A small spectrogram enhancement model, trained from scratch: batches of 128.
Rows from block 5 of a small spectrogram enhancement model, named by matrix and row number. Rows with one number belong to one channel. Each number is 500 + 50 x the weight over its row's rms, rounded and kept within 0 to 999. All counts start at 0. Numbers have three digits each.
After each channel's rows are labels from the 100 clips, of 14976, where the channel reaches its highest value: "lies over" is the class under the peak; "responds to" is what is common among them. Only what is clearly more common there than usual is listed. The data: single English nouns, adjectives and verbs, spoken by a formant synthesiser in many voices. In brackets: how many of the 100.
# convs0: first 3x3 conv (model.mid.1.convs.0.weight, 256x256x3x3, each kernel summed), inputs 86-171
# convs1: second 3x3 conv (model.mid.1.convs.1.weight, 256x256x3x3, transposed, each kernel summed), outputs 86-171

convs0.200:547433443571558514501510509444611585443403475495439466553460427449529483504563490555534500555534474517484480517510547548576417577476483525520507438481510479535526569555479509517582437548469482437514451481455524502483536500513457442476476460541496501630475471
convs1.200:551447563458528379481537506489559517564540419571581503428559439561536526505464464543439475434560506548474472465504515505448505532489486552455501453527461556482552534508465601478395549507533506578505496416530525537523441423458579582524512549502585412449618454
lies over: /s/ (48); /f/ (32)
responds to: /s/ (52); clipping (41); /f/ (39)

convs0.109:457499504423437448418474513485616545467470460494422456581526484548444442430519592372521433553500457523462461498493456495466508410464493537491518508495478489535461544553492526438515514473553531679516453487416512501480370546449549473445508483463543513520561511
convs1.109:503408560434515427594513371471511514426475444563475483480548487487570506469482476540492588493609471467506511444477382410498418535519459463555597418446614441511626483485456479516438485531385531514493557618512540465587574489499536564589479500500492518530558495
lies over: /p/ (34)
responds to: /ə/ (58); /p/ (44); /æ/ (28); word: apple (27)

convs0.26:507517499435523503429526492460575502519427520463455434478486537453488539527556514442459382480519473488436444536406448581529449465486422475474469511503460523573522458469535509418503449456384447599457489589498480425421437472517482568482464491427574449475517480
convs1.26:556511448551511452484496436462469414486633527541572533495467545535564429488419522567476468570434502478466575571510520451510539466511452534508528543469469532406486495468499551500466520605496572486543543373520572497536438461418518474521563424609493562504458570
lies over: /t/ (25)
responds to: /ɝ/ (56); /ɪ/ (42); thin (high-pass) (32)

convs0.27:514465441528455504517509517544458530570544409464424496479488508505530556370549457410442514553477518458614485430568499503525432523572399511457448543509543445498511560578529426511524480454496511515563441546523510465461510487474472497493566461582493513471491586
convs1.27:447497489487490536492529520548426497494453501488462401463519500428467581582485514489453508392533510524419522487488486494460541479389503549611440475495502524488463507456493580543460431532558490482337524583492460487496524548478484508574466591470449503468558481
lies over: /s/ (33)
responds to: thin (high-pass) (58); /t/ (55); /s/ (43); /w/ (33)

convs0.88:451560614479508541511421487483470482507583444500513492499465466476507531492436561543557461515532535481459485403486499577443523456476493464498451422512454501480517537484455534526492470589510445480528463482599482510471442540542529515466470411572465457449473404
convs1.88:593537470515516547486477530421504416553452527501494524418455509502532556405536454559421522530486464524459457503463446501409452530448424369474476473567484579590542521461446482506534484453552538491511396583449550399491526433424573465480506589492484484440509523
lies over: /f/ (25)
responds to: clipping (57); /f/ (43); /æ/ (25)

convs0.83:496519529525490519418534570428590664471576478507537456426534453421522501538501427440372422443462550465451439520507450581480525434490373498484519498605511501537439529478532479499514515548516497546471535549489488473462545466548539512562578515447476513468435525
convs1.83:486514399621461508444507504611493511528506568506449476471465561559521475441488475442557526495579525384598455462473468441534404547489618474574472531553491472486468540551478470501455496457481522450502562441530438576507381505516581534452450501423502435531535505
lies over: /aʊ/ (27)
responds to: mains hum (46); /aʊ/ (29)

convs0.18:448458531549620481531548509438484515441486542469533515554511532447462512547502484434461551489606468480527478488480496529401465414479553564416534547491443522457532475409557480591448475444598470501483480591551480483526518534459427510427489428524541526471458494
convs1.18:472441492475502418416453534540468451520553498464585536441422514560544485514542514453608499417438512475496549459592536449526524474517471535515458522517569541536574533487571537502456498480514484456515426455462495466573497469521537541474535524436509500549524499
lies over: /s/ (54)
responds to: /s/ (56); thin (high-pass) (34); clipping (33)

convs0.220:528547456513554570473459424447464507527530549473492467542367463369563484450625553554581464489528464487401531484529480368534531502523371475440514550484516527520423473548503486564472532423510548585557469538422535458567490560517429546442612544523535475541569491
convs1.220:505547484485467540505589483533490518461500582468559514522495530471544437520493409518432492497560437511515496574474565540414505457407566628476490453505486511515494413468545504414546473549551441505533492551447456545483504514571497447497446440517463644455509533
lies over: /i/ (29)
responds to: muffled (low-pass) (58); /i/ (32)

convs0.214:489515440586575473512516475516468527496495474478488450476450453515460471528512521436492482452556554478481487555502492593467432453478509483478448435491480421500544584447562498503490391508543471410529430491531471458419527562496552392483382459475437533532476410
convs1.214:496416503462572512365531560490568570600457494486528506513352480595494461494490441488500454514504503485533479514477503498464538573511510518487433468645589484535546450539547522580450563460551445524438494501489538482509461460493471549489554484505499444511470452
lies over: /s/ (60)
responds to: /s/ (76); /t/ (56); /w/ (31); /ɔ/ (28)

convs0.95:592523640512451433549575441475536532434504451471502474448504485463504569553494479427550429521453660525477502411502508587412555402494486462436492512501485535480445457530549551479467538544525486533460474434447483544418438482486424491500506412365482506514439488
convs1.95:433508373488513492504482543478584495486478502594485527502514550567544512412469452484452468501575447477571485510466459532524528451523556484578478528553612432509527493451469584527509530495472549361473520473483434446520412440511570401427521636494502499529435510
lies over: /aʊ/ (34)
responds to: /ɝ/ (49); /f/ (42); /aʊ/ (35); clipping (31)

convs0.225:470520471491482497534533460570541540548569475472436468508459467417476425500491497507468522460508474546461405530484536543559487402521391472513431550482474499563378375484501493525544494452429532439554504634521498485522463512549593488486528549447476484511423435
convs1.225:534459609457539535537473513449475533472431544497428516604490482570483506527498434551494528529599439575537507543508450491453551449478497528495507499568548445419485527502532532568408466542530465508452557483439501545475489579433491571501608514545563520554515456
lies over: /tʃ/ (27)
responds to: /ɝ/ (52); /k/ (42); /tʃ/ (29)

convs0.28:450472497488538466567530543531483462514490490445522489540422532518497453538478495429556506482578638514567473495471415518544524442501497510508471565417550508565461525480522523448527417420513510548499479482488494517521420500471540466517512484491513417557571464
convs1.28:400572558556472463577419445469575536453495514544548525574581511557398550470424527583447562465493529515379549514499499512484483549488487525470560505454518418561586521579531469525484387534438554433514567479509513513499446591551487526506575534540545510510489548
lies over: /tʃ/ (33); /t/ (26)
responds to: /ɝ/ (58); /ɪ/ (52); /k/ (39); /tʃ/ (34)

convs0.56:497483552551484472484617466551498527440412493469509443482439519478455442519495437385459428443445460460491525474456450530378536449464590533523489467489501546539402590509483609454487488510416463522511523559554467476453466545479444560547467474509543475542493472
convs1.56:546459410538498520475470435450553575508596549577428458403589546446447479462583570494521463556431617473546470564512440458556470440625476579521547507520562473549467489505527543495421425448446518629371521478521586543526513524437578503516569476532428463522462510
lies over: /t/ (28)
responds to: white noise (71); clipping (39)

convs0.58:520594538478471540450517516423460583556472472460502545508443530436517556462475443406604543513511560513478505453441447525470510453453458484499491510475473530463501569474465552474566437503516490548487489521610523429465518497509469513541530420508533458469547484
convs1.58:488462413506442497517518531491636563488475550517507456476521520393474538472555464548429565523385450468470491601453460493522484566471440446533500481546543508519477413520482546514434497528496543488451478506473572520570458487575537458496398476382490567482479453
lies over: /t/ (73)
responds to: /t/ (76)

convs0.184:497466443455499509522594576462461544538415482394522497492467463457475555453523503462501445450460439556506507517546431426553399497452547518537391561455558496533356456438473482459602491445491492464496484423720463419496486452452461506501524429567510423566527573
convs1.184:511458556604510476386507495490468473505500504493541385497495540426499590549524450556328459575408498452506508484439461539554475485525477449466569465504473564483544445527583535494468550490530458583448465437402604447478388533495546497488526550469547583532482446
lies over: /t/ (63); /d/ (35)
responds to: /t/ (63); /d/ (46); /p/ (28)

convs0.55:515419440491497548632489474502569549430534533522511568521455548525410410440481404524564569477396527465505533451546466498553513560372435498565422456477519520571494510523557471415512505462509468473551558571491527397532506610462525537426457557492495531555542586
convs1.55:452572477472518526444369498505424488617547565560528457482423543492554552492506525542500383549465497564446583445452449489414474534461547529558517592393501537465531442475461479521495495549575424480480368422485461536434507506552485504475480516515495459504481563
lies over: /s/ (45)
responds to: /s/ (54); white noise (50); /w/ (28)